Weights of a small model that answers yes/no questions on an image's attributes: fusion encoder layers 10, muon at rate 0.017.
Rows from block 8 of the image encoder of a small model that answers yes/no questions on an image's attributes, named by matrix and row number. Each number is 128 + 32 x the weight over its row's rms, rounded and kept within 0 to 255. All counts start at 0. Numbers have three digits each. After the name is the row's rms in percent of the matrix's.
Before each channel's rows are labels from the 100 images, of 14848, where the channel reaches its highest value: "top examples" is what is common among them; "colour at peak" is the nearest of a few named colours to the mean colour under the peak. Only what is clearly more common there than usual is listed. The data: procedural textures in two colours, tilted and lit. In brackets: how many of the 100, against the usual share in percent.
# pw: pointwise conv (encoder.blocks.8.pw.weight, 256x256x1x1), inputs 104-155

top examples: red (77 vs 16.3); black (75 vs 17.1); ground colour: red (44 vs 8.3); pattern colour: black (38 vs 8.4)
colour at peak: red (26 vs 5.4)
pw.31 089:151116118144136129169121129094083182145160161116120195112092132097095133131180152155101130133128084108104069143172140150135186099142142158127079115144145122

top examples: brown (93 vs 16.8); ground colour: brown (60 vs 8.2); orange (58 vs 17.1); pattern colour: orange (35 vs 8.8)
colour at peak: brown (57 vs 18.9)
pw.123 099:157079168128092118138163124075112149068077142135093099103089098138122107115129134166140131039184120107138138131134141147110101147105101121136153114081112142

top examples: brown (48 vs 16.8); pink (44 vs 16.4); ground colour: brown (25 vs 8.2)
colour at peak: pink (33 vs 9.8)
pw.220 097:073045069110107162110121141076124119135176108157081114084148126125107085085085096062098140114144169150162134135121082132124107124151123117122108147134139109

top examples: orange (90 vs 17.1); red (89 vs 16.3); pattern colour: red (48 vs 8); ground colour: orange (48 vs 8.3)
colour at peak: red (52 vs 5.4); orange (37 vs 7.3)
pw.223 096:113171169136138138142114093129134103081095096096163164096135097107122144131142095129107113184079171124162167164185109118114144148155116110125163119083131162

top examples: red (85 vs 16.3); purple (72 vs 16.6); ground colour: red (53 vs 8.3); pattern colour: purple (39 vs 8.1)
colour at peak: red (34 vs 5.4); purple (30 vs 7.5)
pw.112 102:142176123140163166157118117084131112161171120119132135089114167079148153148140098075112146099126150177116077076112131198058167156168116126086199101139153174

top examples: blue (100 vs 16.5); purple (100 vs 16.6); pattern colour: blue (55 vs 8.2); ground colour: purple (55 vs 8.5)
colour at peak: purple (52 vs 7.5); blue (48 vs 6.7)
pw.191 095:159093111161137114165064072105091129138143124098110096124109135160137107139161075110161145191180103144099139120129136112106111145118160166115109146118093059

top examples: brown (73 vs 16.8); orange (69 vs 17.1); ground colour: brown (46 vs 8.2); pattern colour: orange (39 vs 8.8)
colour at peak: brown (53 vs 18.9)
pw.218 102:125079067122144127139199109096120099118101122175143157100131142142131097105134170131099089075170111112124166097109123111146109144138124191051086123096132157

top examples: orange (91 vs 17.1); red (90 vs 16.3); pattern colour: red (48 vs 8); ground colour: orange (48 vs 8.3)
colour at peak: red (54 vs 5.4); orange (32 vs 7.3)
pw.105 101:187094108136073122098117214150187111108138096142140108095105201107048135106120219126133165114139122145123110114122069144133139115090126119119150110119166137

top examples: red (53 vs 16.3); yellow (53 vs 16.9); rings (31 vs 3.2); pattern colour: red (28 vs 8)
colour at peak: orange (26 vs 7.3)
pw.28 098:091160141094166097083065114107160172154093120117166152150191094155152122116125056141149135108159209119123169061096124179121165155133116149148163123124156164

top examples: blue (82 vs 16.5); purple (71 vs 16.6); pattern colour: blue (53 vs 8.2); ground colour: purple (45 vs 8.5)
colour at peak: blue (44 vs 6.7); purple (32 vs 7.5)
pw.170 101:152083174141084142143166134163117170081095196150098152132155138117103183137098149091109130127125120187162189126127160145103141108085191139151150108155142122

top examples: brown (91 vs 16.8); teal (47 vs 16.2); ground colour: brown (46 vs 8.2); pattern colour: brown (45 vs 8.6)
colour at peak: brown (43 vs 18.9); green (38 vs 9.8)
pw.131 089:115105127131156077128189132053079085172164149164106039147108163128097211145163097170087123145164089111154202167113106143081104176130132168141157174139146107

top examples: white (100 vs 16.9); grey (97 vs 16.6); pattern colour: white (59 vs 8.5); ground colour: grey (57 vs 8.4)
colour at peak: grey (59 vs 20.3); pink (30 vs 9.8)
pw.89 103:141084147179083183082098140120090122079131171099153165160111095100124110099148093162112130162085140166147134143057110218150110108145157076127156135072109166

top examples: brown (70 vs 16.8); pink (54 vs 16.4); ground colour: brown (36 vs 8.2); pattern colour: brown (34 vs 8.6)
colour at peak: brown (39 vs 18.9)
pw.202 097:134118149195172142077117189114129130150205159131128113179132135086141138166147117174080114132119135146162123125131094154154080111109125135117159115159155136

top examples: blue (92 vs 16.5); pattern colour: blue (56 vs 8.2); black (49 vs 17.1); ground colour: blue (36 vs 8.3)
colour at peak: blue (34 vs 6.7)
pw.93 107:104122147159134119145103134179114100171141086136144148121139098140200115097156123134137167147102114125064198178121096116118161111099196125130112113096106108

top examples: orange (66 vs 17.1); pink (62 vs 16.4); ground colour: orange (38 vs 8.3); pattern colour: pink (36 vs 8)
colour at peak: orange (29 vs 7.3); pink (25 vs 9.8)
pw.161 101:100109185131113143120124185111139165133106023125158119138117146100079118084174100076121134120118160119145117140134087104077168123131149168107164105108106087

top examples: brown (98 vs 16.8); purple (79 vs 16.6); pattern colour: brown (58 vs 8.6); ground colour: purple (48 vs 8.5)
colour at peak: brown (56 vs 18.9); purple (38 vs 7.5)
pw.48 102:162120072133098120083125116130133120140122117117149067118129129192104201076102141136095123151109143117140133101127066157103121193079083170120133122202088119

top examples: orange (77 vs 17.1); pattern colour: orange (44 vs 8.8); brown (36 vs 16.8); ground colour: orange (33 vs 8.3)
colour at peak: orange (27 vs 7.3)
pw.44 100:166086160074140158121118162161120190186110132079084182136066102101169177144087096123115115108101131108104021095155150100126120111141072144126088192123095109

top examples: white (78 vs 16.9); orange (63 vs 17.1); pattern colour: white (42 vs 8.5); ground colour: white (36 vs 8.3)
colour at peak: pink (51 vs 9.8)
pw.132 101:159071151137121088157203140095226103123137177112146171130137095097167158145164127107108108136136110132146167161116125158102077112124233123161117099100098145

top examples: red (75 vs 16.3); orange (59 vs 17.1); pattern colour: red (42 vs 8); ground colour: red (33 vs 8.3)
colour at peak: red (42 vs 5.4)
pw.145 093:106109159093118125137124160114118160113149125046083144156113084162140117136156127098119115107092093137120143182136146100091139143090098123131116130111163150

top examples: seen at a slant (74 vs 39.6); green (70 vs 16.9); black (49 vs 17.1); brown (41 vs 16.8)
colour at peak: green (39 vs 9.8)
pw.199 100:143130134126104144113086145148080131108172128117118089146100111169097140148083143140119145120129143154230115162214104175146198126145136108127166156197141113

top examples: orange (74 vs 17.1); purple (51 vs 16.6); red (48 vs 16.3); ground colour: orange (43 vs 8.3)
colour at peak: red (34 vs 5.4); purple (28 vs 7.5)
pw.226 099:102062129155177158150098144132159146038146152085096118155116174094094171146099108169119156130086131086132205077154096133188125146124165085181183180100118133

top examples: brown (63 vs 16.8); pattern colour: brown (33 vs 8.6); ground colour: brown (30 vs 8.2)
colour at peak: brown (39 vs 18.9)
pw.242 110:126112114115103111102138126162162126150152154188117161212141124159146112157109169217093185114113111163141130184090145130092175123080125145128115172136205137